config = dict(
    spec_augment=True,
    arch='quartznet',
    activation='elu',
    stem='single',
    widths=[192, 240, 288, 368],
    mixing='mixup',
    label_smoothing=0.1,
    muon_scale='match_rms_adamw',
    orthogonalizer='newton_schulz_5',
    adamw_lr_other_params=0.0026,
    magnitude_pruning=0.5,
    batch_size=384,
)
Rows from block 2, named by matrix and row number. Rows with one number belong to one channel. Each number is 128 + 32 x the weight over its row's rms, rounded and kept within 0 to 255. All counts start at 0. After the name is the row's rms in percent of the matrix's.
# convs1: first pointwise conv (model.blocks.2.convs.1.weight, 240x192x1), inputs 96-191
# convs3: second pointwise conv (model.blocks.2.convs.3.weight, 240x240x1, transposed), outputs 80-159
convs1.137 100 [204  67  71 128 128 128 128 128 128 128 128 128 128 146 128 140 128 168 128 128 128 128  78 128 128 183 128 133 128 128  79 145 128 189 109 146 173 128 128 108 128 108 128 135 128 128 128 167  71 128 162  72 146 167 128 145 152 128 128 168 128  68 103 109  81 128 128 128  98  65 155 128 141  55 151 128 128 128 171 128 152 128  92  10 128 128 128 128 128 128 128 128 128 128 128 128]
convs3.137 096 [158 104 128 128 110 128 163 128  64  98 128 185 128  79 118  71 128 109 128 128  99 128 143 128 159 162 103 154 128  91 128 128 128 128  28  89 128 102 110  87 128  83 118 128 161 128 199 128 176 128 128 128 128 128 203 219 198 128 128 113 138 210 128 212 128 128 114 128  54  89 160 159 212 128 128 128 128 128 105 105]
convs1.138 092 [104 128  76 168 128 128 169 162 128 169 128  88 128  44 107  82 192 173 118 128 128 128 110  83 128  98  87 144 153 162 128 128  58 128 128 128 106 128 128 128 128 128 205 128 128 128 161 128 128 158 128  80  90 128 128  52  86 163 128 128 190 128 128 104 128  67 158 128  70  75 153 128  60 128  69 128 128 145 104 148 169 101 128 128 128 128 178  92 128 128 100 128 128 128 128 128]
convs3.138 100 [122  83  93 128 128 128 128  94 128 138  31 128 128 128 128 128  91 128 128  74 128  55 128 128 157 128 131 181 128 161 128  99 128  77  82 128  70 128 128  41 155 128 128 128 128 208 128 145 128 128 128 128  96  96 128 128  75 128 128 146 175 128 152 174 128 154 128 128 128 122  75 173  75 128 172  94 128 128 128  72]
convs1.139 093 [128 128 128 128 128  41 128 128  73  53  86 160 128  73 128 118 128 128 162 128 128 128 128  62 128 128 128 132  83 103 185 128 128 128 128 128 128 128 128 108 128 128 128 128 162  64 128 128 212 190 128 150  99 128  85 128 255 128 128 128 128 128  40 128  69 149 128 128 128  96  78 128 128 128 149 149 107  84 128  85  97 128 189 190 145 128 128  98 128  74 128 128 128 128 128 205]
convs3.139 100 [128 148 150 128 158  82 128 128 128 107 128 128 128 128 128 159  88 210 128 128 168 169 172 184 192 178 128 168 128 169 128 158 128 128 128 128 128  69 162  57 128 128 107 128 181  66 128 108  65 128 128 128 138 128 128 168 185  41  62 179 155 128  79 128 128  54 161 128 189 168 165 128 128 171 128 128 128 128 108  84]
convs1.140 097 [128  82 128 128 128 128 128 128 128  81 128 128 128 128 113 178 167 128 128 128 166 162 184 128 195 128  69  64  99  78 128 128  68 179 152 128 169 107 128 128 128 109 128 128  92 128 128 128 116 128 148 158 128  77 174 128 138  97 128 128 146 128 138 167 128 128  83 128 128 128 143 128 177  71 128 128 128 128   8 128 214  81 184 154 128 152 161 128 112  80 151 128  51 128 128 106]
convs3.140 101 [128 119 128 110 128 154 133 128 162 176 119 162 113 142 128 128 128 161 128 198 128  55 149  81  60 187 128 117  71 144 128  70 128  98 128 128 128 128 128 128 214 164  95 139 128 110 177 128 128 128  93  68 128 128 138 104 128 128 128 128 128 128 128 128 128 128 156  84 147 175  74 127 128 128 154 204  94 105 128 168]
convs1.141 108 [128 163 195 131 121 197 128 138 128  79 120 128 128 128 128 113  91  78 160 150 102 128 197 128 128 128 116  95 128 179 128 177 159  79 111 170 128 128 160 185 106 128 128 128 128 192 128 128 128 100 175 163  94 128  92 128 191 173 128 128  94 128 128 128 171 128 203 186 128 128 111 128 159 118 142  82 128 171 128  97 128 157 128 128 128 128 128  66  85 148 178 128 128  87  68 128]
convs3.141 106 [128 110 173 179 128  92  92 128 165 170 128  80 128 114 128 128 128 154 118 128 118 107 128 128 128 156 128 128  78 128 128  81 128  71 128 169 128 101 116  67 128 159 115 128 128 128 128 157 103  98 168 128 184 103 164 195 128  88 193 161 128 128  67  66 128 128 128 166 116 163 106 141 175 128 128 128 215  95  79 128]
convs1.142 090 [128 128 107 175 153 128 128  97 128 235 128 167 128 128 128 128 128 150 168 116 128 128 128  71  96 167 164 161 128 180  99 158 194  65 128  60 155 128 128 128 128 158 125 128 183 128  43 171 128 128 128  79 128 128 128 128 128 128 255 105 128  82  51 116 128 128 116 199  63  52 128 128  71 128 128 128 128  65 128 128 128 128  89 183 128 140 128 128 128  71 105 128 149 161 128 128]
convs3.142 094 [ 60  89 128 128 128 101 145 155 156  93 128 148 133 128 128 128 128 213  95 128 175 128 128 128 152  79 128 181 106  92 200 128  67  66 128  58 191 188 167 180 128 128 179  97 128 173 120  86 128 128 128 100 128 128 176 166 128 128 180  94  45 128 151 128 128  92 128 128 137 128 108 128 185  69 126 128  77  63 128  57]
convs1.143 100 [178  95 176 128 128  88  39 128 128 175  78 128 128 128 128 187 128 128  72  95 208 128 128  99 153 114 128 128 128 153  96 128 128 128  92 167 128 128  97 128 107 102 128 163 128 183 157 161 128 137 128 159 128  91 211  91 171 152 104  92  69  86  78 131 116 128 111  86 128 102  93 128 128 194 128 151 133 107 128 106 175 176 179  90 174 154 128 128 150 106 150 128 128 128 205 128]
convs3.143 094 [ 79 128 189 128 128 128 174 128 128 128 128 128 128 128 203 128 128 226 107 150 128 128 128 148  60 128 128 128 128 106 128  80 178 128 128 128 128 182 128 128 128 128 128 128 128 152 128 198 128 128  41  77  82 163 149 128 128 128  94 128  72 128 128 128 128 128 128  95 128 128 104 202 171 128 127 128 178 128 123 128]
convs1.144 110 [158 128 158 175 128 156 128 174 128 153 128 145 136 128 128 110 128 128 140  83 147 128 128  84 128  88 128 124 128 226 128 113 166 114 112 128 150  86 107 197 137 163 103 128 162 128 128 140 128  50 128 105 128 141 128 128 128 104 128 128 157 128 149 128 128 128  17 102  95 210 128 128 155 128 128 128 128 114 202 128 231 103 117 128 147 132 128 195 147 128 128  58 128 128 128 128]
convs3.144 100 [128 128  86 128 128 128 111 128  79 128 171  91 128 182  97 128 128 128 128 192 121 184 128 128 188 128 156 175 128 111  70 128 128 128 128 128 128 128 128 128 134 128  85 128 157 172 128 128 128 189 102 128 128 128 151 128 154 179 194 128 168 128 209 108 128 128 100 128 128 128 128 147 128 128 128 128 117  40 128 109]
convs1.145 095 [208 128 103 128 191  80 128  99 128 128 128 128 109 104  75  76 128 102  46 151 128 143 128 160 102 128  52 128 145  80 128 133 128  84 128 128 128 128 128  38 128 128 108 128 165 128 128 110 151  95 161 128 128 177 128 128 128 128 128 128 128 128 109 176 159 119 128 128 185 161 128 128 154 128 170 128 177  44 128 128  87 210 156 128 128 128  95 108 128 128 151  91 173 165 128 128]
convs3.145 101 [128 142 128 136 128 128 128 131 128 160 128 168  99 128 168 145 191 139  95 128 128 128  81 128 155 128 187 115 199 128 128 166  90 122 128 149 162 147 190 128  73 128 161 128 193 128 128 128 116 128  71  88 128 128  96 128 128 172  88 128 107 175 164 128 146  76 128  61 128 128 128 101 128 128 128  22  48  81 128 222]
convs1.146 100 [128 128 128 128 128 128 128  82 128 128 159 128 128 128 128 128 178  11 184 128 128 128  70 128 109 128 128 128  83 159  24 128 141 164 193 128 128 137  66  88 168 128 168 110 128 128  90 172 128  88 128  79 128 128  81 128 128 161 128 128 128 128  99 194  67  93 170 128 128 101 128 143 128 128 162 128  93 128 128 128 172  92 128 128 185 128  96 128 128 128 175 128 128 128 186 128]
convs3.146 105 [128 128 194 128 128  80  57 120 109 128 128 128 181 165 128 175 146 128 128 128 128 128 128 128 195 111  45 111 110  98 128  81 128  90 125 128  56 114 225  88 128 147 128 128 128 140 128 128 128 169  89 128 128 128 128  68 128  85 128 128  93 111 128  65 128 109 128  86  80 128 183 128 178 197 154  94 128  93 128 128]
convs1.147 107 [102 128 128 106 128 128 172 128 153 171 128 128 119 201  71 128 163 128 128 139 128 128 128  99  99 140  90  72 172 184 128 108 128 111  98 128 128  93  99 128 128  76 128 128  89 128  80  82 184 128 128 167 128 128 128  85  64 128 128 100  84 112 128 146  88  80 106 128  95  97  84 128 128 128 128 128  86  64 109 108 213 128 128 103 128 183  88 159 128 109 128 179 128 128 128  98]
convs3.147 096 [109 128 128 102 157 128 128 128 145 128 128 128 188  94 128 138 128  88 128 128 128 128 128  88 128 110 128 188 128 128 128 128 101 158 128 134  95 128 128 197 128 128 128 100 157 128 128 140 197 128 109 128 128 171 158 194  89  92 160 128 128 214 155 106 128 128  84 174 161 128 186 128 128  96 128   0 128 103 141 128]
convs1.148 097 [128 116 166 128 128 187 176 184 210 154 128 128 128  75 197  68  98 119  90 165 128 156 128 156 128 128 199  72 128 146  74 176  94 128 103 107 175 128 152 128 128  90  78 116 128 177 207 162 128 128 128 176  90 118 105 128 128 128 169 103  67 147 128  79 128 128 128  79  35 128  94 167 178 128 128  98  67 102 128 171 128 128 128 128 115  30 128 128 106 128  81 128 128 141 128 112]
convs3.148 107 [128 128 173 128 113 128  84  93 128  21 138 157 128 213 128 102 128 128  96 128 128 128 128 155 142 128 128 101 115  50 156 128 128 128 179  52 128 111 128  60 177 128 128 100 203  84 128 128 130 128 151 165 156 128 160 128 152 128 177 102 147 128  95  70  76  84 237  96 100 169 128 128 128 108 170 103 128 128 128 195]
convs1.149 099 [128 128 118  60  89 176 128 176 149  87 128 154 158 128 228 128  85  96 107 128  91 110  61 128 128 158 105 128 128 221  22 128 203  37 164 128 142 189 128 163  57  90 154 174 128 128 107 128 138  94 128 128 106 128  50 128 128 119 128 147 123 128 128 128 128 128 128 128 128 154 128 128 163 128 128  96 128 128 128 185 128 128 128 128 170 128  98 128 128 128 128 128 183 141 128 128]
convs3.149 102 [140 195 128  63 110  97 128  26 163  96 128 128 128 153 138 128 128  72 128 128  72 128 128 161 128 116 128 128 128 128 128 128 128 128 128 128 104 159 128 138 128 110 108 198 128 123 128 128 128 159 128 161 113 102 103 107 128 163  81 128 159 114 100 128  96  82 128 128  97 128 128 128 113 128 128  94 143 128 149 133]
convs1.151 091 [128  73 172 128  69 128 159  84 210 128  68 128 128 169 173 107  57 128 128 169  90 128 155 128 193 128 128 128  85 112 170 128 194 128 128 128 128 128 196  67 128  81 181  59 128 128 128 108 128 125 151 143 128 132 128  96 128  91 128 128 128 128 151 157 128  94 135 128  60 128 128 153 128  70  81  96  95  39 128 162 126 128 128 128 128 128 128 128 161 155 128 146 128 149  88 102]
convs3.151 093 [128 175 173 174 161 128  88 128  35 128 128 165 128 103 162 135 128 153 128 150 174 128  53 128  95 128 128  87 105 171 128  89  50 128 210 101 128  98 195 123 128 147 181 128 128 128  41 115  88 128 211 128 128 145 128 128 140 128 128  63 128 168  86 166 168  80 128 128 128 128 150 128 128 128 128 128 128 128 128  62]
convs1.154 094 [128 163 128 128  95  71 149  55 128 128 128 128 128 112  71 128 128  67 153 128  54 128 252 128 128 128 158 128 128 128 128 128  94 113 149 128 167 190 128  92 118 128 128 128 128  94  68 172 128  76  72 128  76 165 128 157  73 128 128  76  75  95 195 139 173 128 108 128 107 128 128 128  86  79 204  91 128 128 128 128 187 128 128 128  83 128 128 128 108  82 160 172  86 128 115  57]
convs3.154 098 [128  78 160 128 128  85 178  70 128 128 128 159 128 128 128 128 128 128 128  59 156 128 128 128 128 134 128 128 185 128 128 160 141 149 108  25 145 178 128  12  89 128 134 128 153 156  79 128 128  65 202 128 128 128 160 128 128 156 128 156 128 162 128 117 128 128 167 128  83 128 128 166  61 128 128  74 128 178 128 128]
convs1.155 095 [128 128 128  81 128 128 128 128 128 128 128 128 128 128  81 150 128 128  98 128 146 215 128  85 128 128 128 128 128 167 128  65 190 128 128 128 154 128 134  61 154 128 128 152 128 128 128 177 128 128  90 128 152  98 147  87 128 128 128 128 208 103 196 101 128 128 128 128  61 128 128 128 128 105 128 128 128  77  87 128 128 128 110 148 128  72 128 128 110  78 128 128  57 128  88  94]
convs3.155 094 [117 198 128 128 128 190 141 128  57 128 170 128 114 128 100 128  22 128 157 163 128 128 128 128 128 128 128 128 128 128 128 128 128 128 134 145  98 128 128 128 128 128 158 128 128 148 128 110 128 128 104 128 128 169  95 128 128 156  95 128  87 128 128 128 128 128 169  83  69 128 128  66 128 132  65 147 128  84  81 128]
convs1.157 101 [193 128 138 180  74 128 128 186 128 128 128 170 103 128 189 169 173 128 165 128  70 158 157  80 128 128 128 128 197 128 128 121 163 128 128 114  96 128  83  70 128 128  39 128 128 128 128 128 128 170 128 157 128  91 128 128 128 212 111 128 177  92 153 128  99 142 128 144 184  75 128 128 128 183 154 128 194 128 128 128 116 128 128  96 160  68 164 115 128 142 128 128 123 128  57 180]
convs3.157 109 [128 128 128 128 151 128 152 114 191 128 194 124 128  95  98 184 160 128  25 128 161 128 128 162 128 128  69 128 143 141 148 128 128 128 162  91  91 128 179 167 176 166 206 154  94  53 147 128 170 128 128 176 102 128 128 128 188 224  77 169 172 111 102  93 128 101  59 128 178 128 128 128 179  94 146 192 128 128 113 128]
convs1.158 110 [128  91 128 105  97 128 128  84 140 128 128 128 128 177 128 128 139 128 110  92  49 128 128 136  83 128 146 128 115 128 173 171 128 160 194 128 169 128 181  63 128  75 196 146 128  83 157 128  33 128 156 128  78 128  68 128 128 161 150 128 128 128 128 128 204  91 128 128  70 128 195 128 128 128 159  86 170 128 100 128 182  95 107  91 128  84 128 105 128 178 170 128  99 169 128 128]
convs3.158 107 [ 97  53 149 136 128 128 128 128 128 181 157 128 103 128 128 128  98 157 186 158 128  86 128 128 128 128 203 176 157 127 104 128  84  74 128 166 166 128 191  74 128 128 128 128 128  94  94 155 177 128 128 161 128 128 128 128  84 165 146  82 170 128 128 128 128  94 231 128 128  89 128 128 128 128 128 111 181 187 128 128]
convs1.159 111 [128 154 128 128  92 102 112 159 176 118 141  87  90 207 128 179 154 149 100 173 128 167 209 128 128 110  72  61 181 157 128 128 147  95 163 128 128 135 200 128 128 128  95  93 110 106  43 128 128 128 181 188 128 128 128 128 128 128 128  97  83 115 100 115 128 128 207 113  73 128 128 128 128  73  72 110  89 128 107 128 128 128 172  73 128 137  65 114 128 128 128 128 110 158 128 128]
convs3.159 092 [150 128 164 162  86  75 151 170  64 128 128 128 171 128 166 128 128 220 128 128 128  62  90 128 128 128  81  85 128 128 124 217 128 174 182  91 128 128 203 158  98  91 128 106 116  77 128 128 166 128 172  94 104 128 128  71 128 128  75 128 137 156 128 128 238 177 128 128 128  82  57 128 128 128 128 128 109 128 128 128]
convs1.160 106 [ 97 128 172 144 111 128 206 128  92 128 128 128 107 138 128  81  87 128 128  99 128 128 128 128 143  94 128 106 101  92 128 128 128  87 148 153 128 152 128 128 128 152  97 179  97 128 193 128 230 128 128 128 128 128 128 128 148 103 128  68 169 191 128 128  95 128 128 128 128 200 128 215 157 128 109 128 128 128 138 128 128  90 128 147 116 128 140 167 128  87  90 161  91  64 128 128]
convs3.160 098 [128 128 128 128 124 164 156 182  65 199 150 128 173 128 128 128 167 165  72 128 128 172 128 168 128 128 128 128 148 128 128 113 128  93 128 128  99 128 128 128 128  85 105  63 170 128 128 223 183  98 201 146 115 128 151 128 128 155 163  75 151  82 128 128 128  86 128 138 104 170 128 159 194 100 128 128 180 101 108 128]
convs1.161 094 [128 198 128 109 128 113  72  51 128 182 128 128  87 128 160 128 149 128 113 162 128 128  73 128 128 128 106 128 128 128 128 128 205 128 128 147 128 128 149 128 109 128 141  75 128 167 128 128 128 168 186  85 128 128 225 142 114  90 128 128 107 161 157 128  95 165 128 128 210 128 186 128 128 128  90  93 128 183 128 104 128  67 161 128 128 128 139 128 128 186 128 171 153  67 128 128]
convs3.161 100 [190 128  45 128 155 128 128 193  85 128 128 128 149 128  67 208 128 128 185 128  96 128 128 128 166 102 128  79 171 128 128 177 178 158 178 128 128 128 128 128 128 128 160 174 128  82 174 128 140 128 128 177 237 128  96  88 183 206  92 102 128  79 128 128 122 128 107 128 128 128 128  79  81 107 149 128  79 128 128 128]
convs1.162 090 [128  96 128 128 128 134 169 154  86  80 128 128 133 128 128  89 128 154 170 149 128 128 128  76 128 164  73 128 156 204 103 128 128 128 128 193 128 128 128 188 142 128  34 163 128  74  60 128 128 128 128 183  99 128 149 128  53 128 128  90  39 105  92 128 105 128 128 128 167  95 164 181 128 128 128 104 128 128 177  60 128 174 142  95 128 128 128 141 200 128 192  92 128 161 159 168]
convs3.162 093 [ 70 128 128 128 128  76 128 208 155 128 128 128 166 128  96 128 128 190 100 180 128 191 128 128 128 128 128 128 122 141 173 128 173  97 128  97 123 128 138 128 162 128 206  96 229 128 128 128 128  84  75 128 128 139 175 120  90 156 128 101 128 128 183 128  91  66 128  90  94 128 199 152  96 128 191 115 128  67 128 128]
convs1.163 108 [ 75 128  85 128 128 128 175 101 128 128  91 128 128 128  65 100 148 128 155 112  98 128 150  99 128 128 128 154 160 144 128 179 159 128 141 128  66 164 128 128 128 142 141 128 107 161 128 128 184 128 156  63 179 128  69  81  45 154  97 153 128 128 158 128 128 186 178  97 128 128 157 162 128  77 150 128 170 111 113  53 128 128 101 128 128 128 151 118 128  85 135  58  87 128 128 136]
convs3.163 105 [128 105 121  82 157 139 128 128 156  84  76 130 112 113 128 107 128 128 144 128 128 103 161 128 110 128 128  51  86 173 248 103 166 169 152 163 106  59 165  95 128 128 128 128 128 128 175  52  92  75 128 172 128  97 153  93 102 128  99 161 128 128 128 115 128 128 161 128  88 106 128  45 128  72 128 128 182 196 143 174]
convs1.164 108 [152 144 175 128  28 128  63 101  93  91  96  83 106 128 128 162 128 128 128 103 128 115 180 128 128 128 128 191 128 163 128 128 103 128 128 202  74 128  95 137 128 128  73 128 128 128 128 128  98 160 160 128  59 107 128 103  37 210 149 153 180 128 128 128 175 128  50  95  90 128  90 128 140 134  44 128 166 128  64 128 128 144 189 128 195 103 149 223 158  70 112 156 118 128 128 128]
convs3.164 107 [128 128 159  68 100 112 159 207 128 128  74 172 165 128 146 166 128 150 128 128 128 107 115 142 164 128 128 128 128 128 128 128 128 165 136 113 128 196 128 128 128 128 154 113 135 128 128  93 128 128  94 128 128 128 128 128 128 128 128   0 128 192  96 128 145  95 103 128 128 128 169 115  80 128 136  72 128 128 128 103]
convs1.165 100 [ 74 162 151 128 128 128 128 149 128 128  25 141 128 128  69 128 103 128 128  77  76 128 167  68 128  82 113 128 128 128 164 128 128 192 187 215 128 128 128 128 105 128 174 128 128  30 128 128 198 128  62 128 128 128 128 128 128  88 152 179  87 128 106  92 147 128 128  75 128 163 162 128  69 128 128 128 128 128 128 128 154 128 146 128 128 148 128 128  65 128 170 128 128  85 128 128]
convs3.165 095 [103 105  36 163 128 128 128 162 135 128 100 128  92 128 141 168 128 128 128 128 179 128 178 128 128 128 128 105 128 128 128 138 165 128 128  68 128  96  76 128 128  86 172  85 128 128 210 100 148 192 146  78 128 128 128 128 128 146 107 128 113 202  94  94 190 128 128 128 105 128 128 119 140 128  77 128 159  80 161 128]
convs1.167 105 [ 53 128 128 128  66 126 144 152 128 128 176  99  38 128 128 128 128  72 128 128 173 128 128 128 144 160 128 128 173 182 128 128  83 144  97 175  70 128 200 204  69  78 113  76 165 145 128  49 128 128 128  70 173 128 128 165 128 128 148 128 128 145 189 128  99 131 102 166  75 164  61 128 128 128 128 105 128 128  85 128 128  97 128 128  77  89 175 156  87  97 128 128 128 128 100 208]
convs3.167 098 [128 128  68 128 146  85 128 128 128 128 128 161 128 108 128 128  90  97 128 128  44 128 128 139 128 161 128 128 159 138 104  97  80 140 128 128 128  77 128 128 181 128  57 122  85  99 134 128 128 128 114 128 128 128 153 128 128  71 128 116 104 140 128  92 128 128 178  81 128  96 128 128 208 128 128 128 128 147 128 183]
convs1.168 121 [178 128 165 128 108 151 128 147 152  96 139 103 158 128 105 192 114 128 162 128 147 160 128 105 128 128 149 170 104 128  16 143 128 163 128 213 128 128 106  96  86 128 128 131 128 137 128 132 106 150  93 128  84 128 128  72 161 128 128 102 177 128 128  83 128  49 105 128 128 128 121 169 165 128 128  96 135 128 128  63 205  95 180 128 170 176 106 128 165 132 128 128 100 128 139  98]
convs3.168 109 [154 128  34 170 128 128  72 157 166 101 154 149 128 186  44 128 116 119 128 167 128 156 128 128  85 107 163 124  88 128 141 128 147 128  41 128 153 109 128 111 118  81 143  82 128 128 128 128 128 128 128 100 128 126 169 128 128 128 181 158 181 105 128 106  82 128 128 128 128 140 123 143 113 128 128 177 151 170 157 128]
convs1.170 109 [110 147  77 105 128 128 150 128  99 128 107 128 128 187 128  96 128 247 128 128 128 110 106 110 128 128 107  96 148 184 239 100  98 128 229 128 128  59 145 168 171 123 128 128 128 128 128  96 128 128 128 128  81 128  74 128 128 184 149 164 114 128  99 128 128 147 128 129 227 153 128  81 128 128  99 102 208 128 152 143 128 128 159  96 128  75 161 128 176 174  64 104 128  96 128 179]
convs3.170 092 [196  86 145 128  35  92 128 183 128 242 128 128 128 128 128 128 128 128 147 115 161 128 128 128  74 128 128 101 128  86 155 206 128 110 162  37 128  55 169 128 128  76 198 168 128  44 128  96 106 128 128 128 141 182 128 128 174 126 164 128 112 128 128 128 128 128  96 170 128 147 173 128 153  93 128 128 156 101  81 200]
convs1.171 100 [128 128 128 128 128 128 128  96 112  95 101 128 110 128 128 128 128 156 108 128 168 152 128 128 162 128 144 181 128 128  88 128  79 100 149 128 128 105 128 128  18 106 128 128 128  94 128 128 128  97 143 104 157 128 128 175  44 128 128  82 128 128 128 128 215 129 231  99  59 173 146 128  80 128  98 128 155 128 158 128 119 128 146 151 183 108 185 125 128 221 128  98 128 128 148 219]
convs3.171 097 [128 128 128 219 112 128 128  39 128 128  77 149 128 128 128 184 128 128 144 166 128  81 128 128 128 193 155 105 154 211 128 128 177 128 136 128 128 204 128  84  70 143 128 128 128 110 128 128 128 128 140 128 181  78 125 128  78 128 128 128  21 174 154 171  87 173 128 162  82  90 128 128 128 128 183 128 128 128 128 128]
convs1.172 093 [175 128 128 183 128 105 128  95 128 128 128 175 172 128 186 128 201  62  93 128 142 108 187 128 168 128 128 128 176 169 128  68 128 189  51  73 163 216 128  88 128 128  85 128 164  88  84 128 128  53 128 128 128 128 100 128 128 128 164 128 128 149 121 112  24 146 128 191  86 128 176  88 202  83 128 128 160 170 170 128 128 128 128 176 128 128 128 128 128 128 128  53  97 196 128 128]
convs3.172 098 [167 235 128 172 202 114  90 101 128 128  64 162 103  96 157 128 128 166 128 155 128 106 128 111 128 128 128 128 128 128 223 128 128 128 165 161 128 128 128  49 128 137  80 128 128 142 123  58 128  95 144 128 128 128 177 128 116  79 128  65 128 128 173 128 128 143 137 128 179  94 128 162 128 128  83 174 128 110 128 138]
convs1.174 108 [161 128 128 151 168 128 178 164 136 194 128  99 159 128 147 128 128  88 128 128 152 164  69 169 128 128 128 128 128 100 114  88 128 151 182  71 128 170 161 128 128 156 128 217 163 162 128 128 224 128 128  80  82 149 128 128 181 128 128 128  95 154 128 128 128 119 128 187 128 112 128 128 128 128 128 156 107 128 191 128 128  97 128  95  91  74 172 155 128 128 139 128  93 128 128 182]
convs3.174 100 [128 128 128 143 128 190 128 128 128 128 128 128  95 128  72 150 104 128 143 128 162 128 166 169 114 128 215  90 128 168 128 128  82 128 128 128 128 164 153 104 128 172 110 128 128 128 217  66  99 184  84 102 128  93 209 172 104 128  77 128  70 128 128 158 105  80 128 128 128  86 170 169 128 182 100 128 128 128 176 157]
convs1.175 097 [ 61 128 128 128 212  94 153 109 143 128 128 128 150 128  76 128 157 128 128  65  58 155 128 128 128 128 128 147 168 114  98 128 128  95 138 128 162 128 149 128 147 178 128  95 128 128 128 198 128 128 161  46  92 128 169 178 152 128 185 155 128 113 128 128 128 128 128 128  35 104 157 128  59 128 183  89 128 112 128 128 102 201 128 128  89 128 128 164 128  45 183 128 128 201 168 128]
convs3.175 092 [128 128 193 128 128 128  89  98 128  85  82 128 128 128 128  72 128 128 128 128 128 219 128 255 168 137 128 136 128 128 128 209 128 128  99  74 128 124  80  68 128 128 121  58 128 191 128 128 128 107  65  90 128 109 128 128 128  85  81 128 168 110 128 153  87 100 144 149 177 149 128 165 128 207 128 128 174 107 128 196]
convs1.177 110 [141 112 186 128 152 166 128 128 128  89 165 128 158  89 128 128 128 128 128 128  96 119 181 115  43 107  46 138 128 183 128 128 128 128  98  66  96  74 128 170 128 155 128 128 164 128 128 128 128 128 128 128  81 106 107  86 170 128 128 170 105 128 193 111 128 128 111 128 128 128  78 159 181 128 128  94 128 128 128 108 172 128 105  56 154  75 212 120 182 128 128 128 128 128 128 116]
convs3.177 108 [128 155  46 148  88 128  94 128 128 166 128  96 128  55  51 131 178 128  99  60 128 128 107 106 168 128 199 165 128 128 105 128  97 119 128 128  85 149 128 128  96  90 128  88 181  96 128 128 128 102 128 106 128 128  53  81 128 166 128 181  97  90 195  78 128 100 100 128 198 128 128 128  86 162 128 104 186  99 157 108]
convs1.179 104 [ 78 128 101  45  82 160 128 100 128 128 128 164 158 128  97 128  75 128 168 128 128 199  92 128 128 128  88 170 164  83 128 165 160 128 164 139 196 128 154 128 110  74 128  77 128 128 128 124  93 128 128 128 207 128 128 204 159 156 128 128 190 105  78 146 133 100 157 128 230  96 128 128 164 116 157 111 128 128 107 108 119 111 128 207 128 138 128 128 166  57 128  93 155 167 173 128]
convs3.179 091 [ 83 128 128 128 121 117 128 128 128 105  61 128 108 189 128 128 128 128 128 128 128 128 128 128  67 143  97 128 128 128 128 128 128 128  72 128 128 128  37 128 195 128 164 208 128 128 166  78 128 128  29 128  82  92 128 128 128 169 131 128 128 174 155 102 183  43 182 143 128 128 128  93  46 104 128  87 128 128 128 193]
convs1.180 085 [175  94 128 128 128 100  87 128 128 185 108 128 128 128  54 144 128 153 255 128 128 128 103  93 128 128 184 128 128 128  76  43 128 128 128 128 207 128 119  76 128 166 154 128 161  90 128 128 136 128 167 128  85 186  59 128 128 148 184 128 128 128 128 128 128 151 128 128 128 128 128 128 128 203 128 128 169 128  75 128 152 170 128  80 128 128  96 128 159  88 128 128  93  93 165  57]
convs3.180 097 [224 128 128 188 128  62 128 100 158 128 187  91 156  90 128 128  86 128 128 128 128  91 190  90 128 128  82  83 176 128 128 133 128 128 128 170 137  96 128 104 149 208 128 128 128  55 152 156 128  77 128  85 171 128  89 128 128 128 128 169 194 128 106 178  87 128 128 128 128  95 128 146  83 128  94 128 128  73 160 128]
convs1.181 094 [128 110 128 128 128 128 158 103 128 128 128 128 128 128 128 128  69  37  64 104 128 128 128 163 167 155 154 162 128  78 179 128 128 128 107 175 134 128 128 128 188 152  84 128 103 128 128 161 128 128 108 145 153 128 128 148 128 154 128  62  86 117  82 128 128 128 179 200 128  38 128 128 128 128 144  63 209 113 128 183 128 155 128  62 171  73  68 148 128 128 128 128  94 111 120 128]
convs3.181 097 [128 128 128 189 111 128  88 198 205 128 106 129 128 189 128 128 188 109 188 128 128 128 128 128  68 128 177 128 128 158 207 128 128 135 101 128 155  85 140  97  84 128 128 128 128 106  91 128 128  93 128 149 128 167  23 177 128 154 128 159 154 128 192 128  80 128 128 148 101 128 128 128 128 128 198 128 151 128 128  76]
convs1.182 102 [180 128 156 153 128 109 128  99 128 128 159 128  99 119 172 128 166  61 128 158  89 128 128 156 128 145 148 128 128 128 219 238 128  67 128 128 169 128 128 128 101 128 129 128 128 128  53 128 128 128  81 128 108 128 128  83 128 101 173 147 128 128 128 128 128 128  93 183  71 153 156 128 167 128 128 128 128 148 102 186 128 128 128  96 128  98 128 102 128  35 125 128 128  46 128 128]
convs3.182 093 [ 84 128 128 128 147 141 128 128 220 128 128 128 128  65 196 128 128 154 162 128 128 172 128 228 113 128 128 161 101  91 239 128 128 128 148 128 119 128 182 128 168  77 160 128 103 128 128 128 128 147 128 128 128 205 128 128 119  52 153 132 128 102  91 154 140 128 128 109  75 128 128 113 128 128 128  95 110 128 128 128]
convs1.183 090 [128 128 128  84 160  25 128 128  86 128 128 146 139 128  81 162 128 207 128 160 128 128 128  51 109 128  77 128 192  61 128 140 168 138 128 128 143 128 210  69 128 128 128 128  86 128 151  80   0 128  82  45 128 128 164 128 109 128  89 104 106 166 128 131 128 128 101 128 153 128 170  60 128 128  92 128 128 128 128 128  87  84 104 128 128  92 177 120 128  49 128  93 128 128 104 128]
convs3.183 106 [128 190 128 159 110  90 128 161 128 185  85 145 128 142 128 128 114  51 117  98 132  96 128 177 128  91  79  98 185 199 190 128 128 128 128 128 128 128 128  68 103 128  73  15  92 128 128 164  62 128 136 128 115 128  37 173 128 164 128 132 145 171 128 128 146 128 169  99 128 193 128 128  89 149 128 128 128  86 168 128]
convs1.184 094 [101 102 128  73 128 128 128  89 128 158 179 229 128 139  69 128 128  96 128 128 146 128 128 113  87 105 128 165 177 139  73 128 169  74 104 128 149  90  46 128 128 128 128 128 137  99  97 157 128 128 196  88 152 128  79 169 101 128 146 128 176 162  90 128  79 155 128 128 128 128 128  97 128 128  77 128  37 107 128 224 128  71 128  80 128  89 128 180 128 128 128 128 128 128 128 144]
convs3.184 100 [202 128 150 128 152 128 143 128  84 128 128  96 139 158 128 194 128 128 103 128 128 110 128  77 128 173 128  66 128 128 171 128 128 128 128  97 128 173  52 155 174 128 177 128 128 149 128 128  84 128 153 128 103 128  92 170  22 128  97 144 128 214 128 110 128 128  54 128 128  84 149 165 128 183 157 128 128 128 128 159]